From a checkpoint of a small image classifier.
Training: soap at rate 0.0019, 26700 steps, batches of 128, held-out accuracy 93%.
Rows from block 3 of a small image classifier, named by matrix and row number. Rows with one number belong to one neuron. Each number is 128 + 24 x the weight over its row's rms, rounded and kept within 0 to 255. All counts start at 0. After the name is the row's rms in percent of the matrix's.
After each neuron's rows are labels from the 100 images, of 14976, where the neuron reaches its highest value: "top examples" is what is common among them. Only what is clearly more common there than usual is listed. The data: rendered scenes of coloured solids on a plain floor.
# fc1: MLP up (model.blocks.3.mlp.fc1.weight, 1152x192), inputs 0-191
# fc2: MLP down (model.blocks.3.mlp.fc2.weight, 192x1152, transposed), outputs 0-191

fc1.218 106 [114 129 125 172 153 144 125 134 163 112 121 125 152 144 117  81 131 115 143 137  95 102 102 124 118 121 114  97 126 105  77 167 110 101 131 135 135 119 114 123 147 139 135 135 116 152 139 142 116 146 118 102 120 142  86 145 105 133 151  98 153 139 120 149 140  98 122 139 126 152 112 128 124 143 130 155 155 131 124 146 156 172  85 119 129 149  93 114 124 134 126 131 208  62 158 135  79 112 147 127 175 134 117 122 123 164  76 154 136 135 158 122  97 137 168 113 130 135 143 166 105 106 133 109 141 117 145 151  98 109 122 107 153 137 127 147  96 165 183  88  96 111 165 128 111  92 188 127 178 113 150 115  95 136 130 159  81 159 100 142 123 120 150 128 171 146 158 104 129 130 136 123  83 140 134  95 145 133 107 137 139  75 108  99 130 126 162 123 150 100 117  96]
fc2.218 107 [117 178  95 115  93 118 120 112 182 118 101  98 121 121 165 177 118 119 116 160 103 131  97 102 132 144  97 111 133 141 137 130 114  88  98 144 113 152 117 167 150 139 100 147 103 106 125 143 109 123 136  90 134 120 123  95 134 133 125 155 133 123  77 131 110 143  85 115 143 157 115 131 138 112 128 119 170 104 114  75 138 141 119 141 167 153 152  74 154 121 131 101 153 117 129 119 106 122 197 156 147 151 124 147 131 120 137 135 126 128 155 115  72 104 127 122 110 158  80 177 116 102 162 101 113 134 149  95 152 113 117 160 128 131 131 104 105 132 143 127 163  90 160 130 112 116 144 146  95 112  82 109 101 141 150 209 119 144 113 103 139 131 131 102 103 127 145 127 138 123 142 152 150 133  85 105  70 127 119 119 102 135 129 100 147 153 106 145  85 142 125 107]
top examples: pink object; its colour: pink

fc1.756 104 [136 119 143 116  96 147 119 117 120 136 149 132 152 122  96 160 140 146 186 116 145 139  97 102 146 122 124 137 118 126  71 140 140 160 123 143 137 121 118 150 100 103  98  78 108 142 160 131 123 121  94 150 125 143 175 119 134 124 113 112 169 144 180 117 167 143 131 137 132 129 159 134 102 154 110 158  89 132 129 202 138 107 136 147 123 121 136 123 102 116 116 136 102 107 170 170  99 130 163 117 132  62 144 113  94 117 133 117 141 155 138 142 138 110 124 130 129 114 177 142 109 169 195 118 136 137 124 117 101 132  80 145 132 149 120 129 116 156 158 129 112 116  99 147 104 139 120 138  78 115 178 168 122 130 130 111 176 127  92 132 119 122 104 150  87 169 105 151 114 110 119 168 170 100 129 155 137 153 131 108 124  92  95 108 114 108 159  99 148 106 140 156]
fc2.756 096 [140 124 102 154 173 126 141 102 153 144 106 116 149 103  85 134 112  83  53 121 131 173 131 152 152 137 143 144 109 139 151 122 141 101 115 168 153  79 124 117 128 143 141 117 112 149 127 130  98 127 160 159 131 137 108 147 131 104 133 156 158 135 118 150 164 122 164 129 149 135 120 132 120 164 132 164 168 154 133 153 118 117 145 104 141 149 118 142 131 141 141 145 145 130 131  97 126 135 112  73  92 168 115 114 129 145 149 113 151 107 169 108  89 155  85 111  92 154 135 145 107 109 116 129  71 182 129 107 133 125 145 117 100  98 137 151 168 109 156  78 181 102 130 185 105 136 133  91 146 147 148 123 157 136 133 121  97 130 151 171 118 168 160 112 143 131 136 126 132 115 157 112 160 107 129 109 122 138  98 169 142 124  98 145 127 120 119  79  86 141 115 141]
top examples: pink object

fc1.624 113 [173  90 139 160 165 106 135  97 192  93 125 141 147  94 139 147 161 100 129 104 111 120 143 150 139 104 158 130 103 120 143 123 121 128 151 161 180 143 150 154 134 147 157  88 138 124 152 134 145 107 132 108 155 162 119 104 118 114  86 129 128  96 129 102 113 117 153 186 125 137  90 132 122 112 118 115 115  93 101 119 144 140 158 101 168 110 151 151  93 133 118 131 142 170  97 141 132 125 105 153 121 105 141 150 111  78 118 154 106 107 101 119 137 147  98 126 151  92 136 139 119 102 162 105 103 151 106 101 138  94  44 127  81 128 128 142 141 130 100 113 105 124 148  92 108 142 101 146 102 162 100  73 117  95 116 132 137 116 119 143 145 127 142 160 146 120 117  84 105  99 135 123 108 144 120 139 135 132  87 146 136 109 163 155  99 137 119 148 135 172 161 146]
fc2.624 116 [121 110 121 103 111 163 187 138  97 103 130 128 163 123 129  96 106 144  91 127 126  88 142 130 143 142 152 128 108 117 121 128 121 151 154 136 151 132 170 100  83 114 144 109 100 153  95 131 142  79  99 111 132 103 112 116 136 136 161 139 134 134  90 161 156 127 148  98 161  93 129 124 125 115  82 102 110 133 139 116 142 130 134 134 170 133 136 112 134 105 149 163 100 129 151 117  89 106 154 132 117 149 187 122 123 152 195 141 111 162 118 140 191 127 144 108 140 146 140 106  95 122 106 132 109  93 113 123 163 118 122  83 114 132 135 134 142 119 137 100 148  95 127 103 119 169 119 107  83 101 124 132 121 112  88 102  74 171 106 129 101 164 154 131  92 140 169 137 142 116 168 151 109 132 114 182 142 105 102  93 143 137 103 120 120 148 115 132 100 163 102 103]
top examples: pink object; count: five; cube frame; its colour: pink

fc1.498 094 [151 157 119 139 115 116 122 103 125 105 111 128 141 135 154 143  99 126  90 168 150 116 137  91 130 138 111 107 142 134 165 178 136 108 109 139  81 125 127 110 103 115 133 174 135 143 107 159 170 145 155 120 113 129 129 133 168 168 145 133 119  88  90 132 122 147 120 109 129 149 124 120 157 131 145 112 113 146 129 136 148 139 137 124 144 156 116 118 107 149 128 154 111 102 152 101 112 160 153 141 132 114 140 152 127 115 100 125 164 112 106  90 125 134 199  97 140 130 115 104 125 118 113  94 149 127 138 127 143  99 110 121 133 146 139 173 113 117 121 144 113 128  89 149 180  82 150  78 102 109 156 149 164 136 105 115 168 158 124 120 176 149 132 152 113 127 126  82 173 197 168 183 141 129 173 173 141 172 124 137 140 124 148 146 128 127 121  65 160 104 145 126]
fc2.498 094 [ 78 109 116  67  94  97 174 130 124 134 127 146 162 122 101 143 145 119 119 165 171 141 140 131 108 123 200 135 114 166 139 133 142 129 134 150  94 110 149 142 108  97 162  92 131 132 102 155 181 105 149 142 155 118 168 111 124 119 149 112 133 112 129 128 120 116 144 155 108 117 146 134 108 131 144 134 137 134 118 159 106 150 103 114 122 149 147 128  95 101 132 156 112 146 113 144 165 114  81  72 160 144 124 122 147 124 129  96 130 125 113 131 128 160  75 136 110 105 136 148 137 101 174 115 132 131 102 132 101 123 112  78 108 124 116  92 148 121 148 102 139 112 113 157 129 100 122 166 125 128 163 150 160 128 146 139 161 126 104 138  98 167 128 124 160  96  79 182 142 162 134 122 155 142 149 114 108  70 164 119 138 156 117 110 135  80 135 121 135 111 173  92]
top examples: pink object

fc1.251 096 [134 155 147 143 147 137 141  93 152 116 127 146 124 117 149 159 150 137 109 141 153 143  93  95 145 112 172 127 166 104 112 156 114 137 180 112 145 168 134 113  95 131 112 117 127 145 151 120  88  79 133  96 123 109 138  94 147  96  92 123 102 182 144 136 146 148  97 165 114 183 145 111 111 144 113 107 127 146 160 153 149 113 137 105 161 135 118 137 122 137 125 157  90 156 124 154 144 108 120  65 108  92 117 122 127 107 108 153 127  94  99  93 173  74 110 117 135 129 121 144 120 101 153 157  89 137 128 132  60 112 104 140 140 138 129 124 117 141 147 128 115 148 139 127 136 133 149 121 124 150 143  94 193 125 100 114 155 170  75 144  99 134 128 148 113 158 110  92 130 155 161 116 153 118 152 153 141  96 176 116 121 136 145 110  95 159 143 128 136 154 152 151]
fc2.251 097 [143 163 163 119  93 124 147 121 104 142  90 101 128 117  66 134 140 127 119 136 151 117 140 153 176 131 154 114 105 106 137 124 137 132 122 158 141 143 129 127 155  89 132 127 125 132 144 130 151 115 130 126 103 169  90 116 117 143 126 164 163 147 145 159 166 142 141 125 140 143 141 109 144 185 120 158 126 168 131 106  99 125 107 122 130 107 124 103 164 133 127 178 151 129 112 125  80 167 115 170 103 161 133 120 168  85 140  99  84 124 177 106 113 127 148 134  84 110 137 123 155 151 139 130 101 121 129 132 136 106 141 151 184  73 100  77 119 120 145  83 196 102  96 129 178 109 137 134 152 112 146  99 154 107 136 120 111 155 123 126 109 137 103  84 126 133 122 139 120 108 114 124  86  92 144 147 143 139 135 111 132 159 119 162 162 153 142 154 146 142  98 148]
top examples: pink object; count: five

fc1.427 092 [142  94 102 147 162 134 123 114 113  73 119  82 159 123 138 104 171 171 136 118 159 142 136 115 150 126 120 112  90 119 127 153 128 137 100 115 111 129 128  96 173 121 159 109 147 128 132 112 116 147 124 167 125 128 125 166 121 108 127 104 108 113 120 131 177 169 170 113 126 154 126 135 147 172 157 137  95 122 129 133 130 131 128 115  83 140 122 135 131 107 152 103 173  97 116  76 112 123 128 178 141 147 105 145 121 178 113 136 122 137  93 123 133  90 142 146 140 127 160  96 153  83 149 105 149 127 171 109 147 123 143 145 167 134  65 123 149 115 112 147 114 137 114 107 110 144 130 123 133 122 160 108 107 157 147 153 158 150 166 100 124 134  41 123 178 135 131 126 164 165 158  98 165 122 149 152 146 133 115 127 111 118 120 110 125  99 170 112 137 149 165 106]
fc2.427 099 [118 135 122  65 132 118 148 131 144 174  99 105 115  98 136 117 102 111 126 113 104 114 121 130 114 168 101 165 142 121 107 138 112  69  79 157 175 118  85 153  83 112 148 159 106 103 135 127 127 144 128 106 157 132 126 137 117 158 103 134 150 111 100 122  87 149 160 137 140 109  94 136 117 145 118 111 138  99 145 110 126 145 156  74 174 131 146 112 156 128  96  93 106  90 146 128 115 150 129 152  82 140 161 127 134 155 126 103 114 126 131 119 131 142 128 121 139 148 150 147 136 106 172 157 157 142 145 136  91 161 145 112  98 128 166 154 173 124 106 153 177 130 147 162 148  98 160  98 166 127 138 149 126 142 118  94 109 104 116 164 133 149 128 123 128 138 155 123 152 108 123 150 109 152 117 145 173 121 154 119  81 158 155 124 184 122 162 177 119 153 110 132]
top examples: light from behind the scene

fc1.355 100 [ 95 135 134 140 115 137 120 152  84 117 134 102 121 170 124 138 125 117 101 114  86 101 162 126 153 157  85 132 128 155 103 161 123  52 155  93 120 170 147 116 186  91 135 151 149 107  97 126 116  82 152 109  90 125 151  79 140 144 136 153 151 133 153 172 123  97 138 133 118 115 124 127 131 108 172 115 134 148 138 109 147 126 131 101 136 132 104 126 137 132 107 158 142 117 161 151 155 119 109 139 105 133  94 120 128 138 135 102 146 131 166 176 149 133 124 109 151 142 117 126 183  56  82 137 103 114 139 157 120 145 134 103 142 103 193  75 125 116 111 116 134 111 118 137 154 103 128 116 118 128 124 129 129 130 101 133 120 142 106 113 146 127 106 118 168 121 109 125 128 161 100 158 171 112 124 128 103 116 112  96 128 134 104 171 156 192 137 164 138 125 109 133]
fc2.355 105 [121 119 148 148 138 146 110 106 161 179 152  76  84 165 103 105 126 125 112 135  99  98 108 146 146 105 144 172 135 109  95 131 119 121 137  90 141 149 106 146 101 137 122 122 112 176 145 107 167 159 131 145 110 102 155 131 139 110 108 135 142 150 154 158 149 130 129 122  83 137 124 141 153 134 132 185 168 137 144 122 133 139 158  92 179 135  96 132 149  86 146  97 128 127 142 114 151 169 142 135 139  87  90 158 148 115 113 164 122 119 112 126 127 115 103 141 128 116 134 160 111 142 137 113 189 140 172 119  78 182 131 126 134 131 131 131 121 152 121 147 139 153 150 197 119 119 151  96 142 101 145 122  70 126  93 120 110  95 149 118 113 126 122 144 118 102 133 113 130 103 142 160 124 162 128 131 107 127 166 109 132 121 120 152 180 156 123  78 171 148 127 142]
top examples: light from behind the scene

fc1.304 097 [ 99  99 137 126  71  87 145 112 161 167 110 187 151 137 177 105 156 129  85 100 109 120 104 133  91  97 142 143 111 156 115 168 153 128 141 149 106 128 100 146  97 151 115 144  98 143 154 126 111 155 133 157 120 134 173 140 120 152 147 124 159 141 118 154 121 134 117 144 196 103 103 159 103 151 146 110 151  87 141 148 137 114 117 155 124 161  77 128 180 161 102 144 172 146 119 130  81 114 123 161 141 112 160 152 175 136 132 185 125 137 108 157 159 142 141 132 176 158 127 109 136  98 142 135 121 163 145 133 143 110 112 158 127 177 134 143  82 138 127  78 145 101 134  95 109 132 145 152 119  92 141 126  97 126 128 140 109 132  98 106 152 129 148 116 141 167 137  83 159 134 140 136 145 112 119 134 123 124 122 118 121 118 160 144 118 128 117 130 128 142 133 111]
fc2.304 095 [ 94  89 184  89 146  96 116 131  88 118 110  87 160 147 150 166 118  75 142  98 146 130 147 128 139 147 114 166 145 154 100  87  90  99 139 131 135  54 110 151  87  93 127 155 128 121 133 157 141 202 144 171  99 133 137 144 126 149 139 145 164 144 119 127 155 122 131 130 102 148 148 140 141 141  84 139 196 149 149 143 122 128 153 117 162 135 131 101 128 110 171 136 142 141 139 140 134 129 116 110 111 170 136 104 132 141 143 123  93 153 119 150 141 123  93 103 111 169 110 106 141 103 136 101 134 136 165 104 108 108 153  76 143 123 147 131 180  96 154 116 127 170 126 123 144 121 150 123 121 150 147 122 110 138 129 108 102 143 155 135 107 111 143 166 139 144 173 125 140 129 126 140 129  92 123 151 115 123 112 130  96 164 137 128 136 132  84 129 133 131 106 166]
top examples: light from behind the scene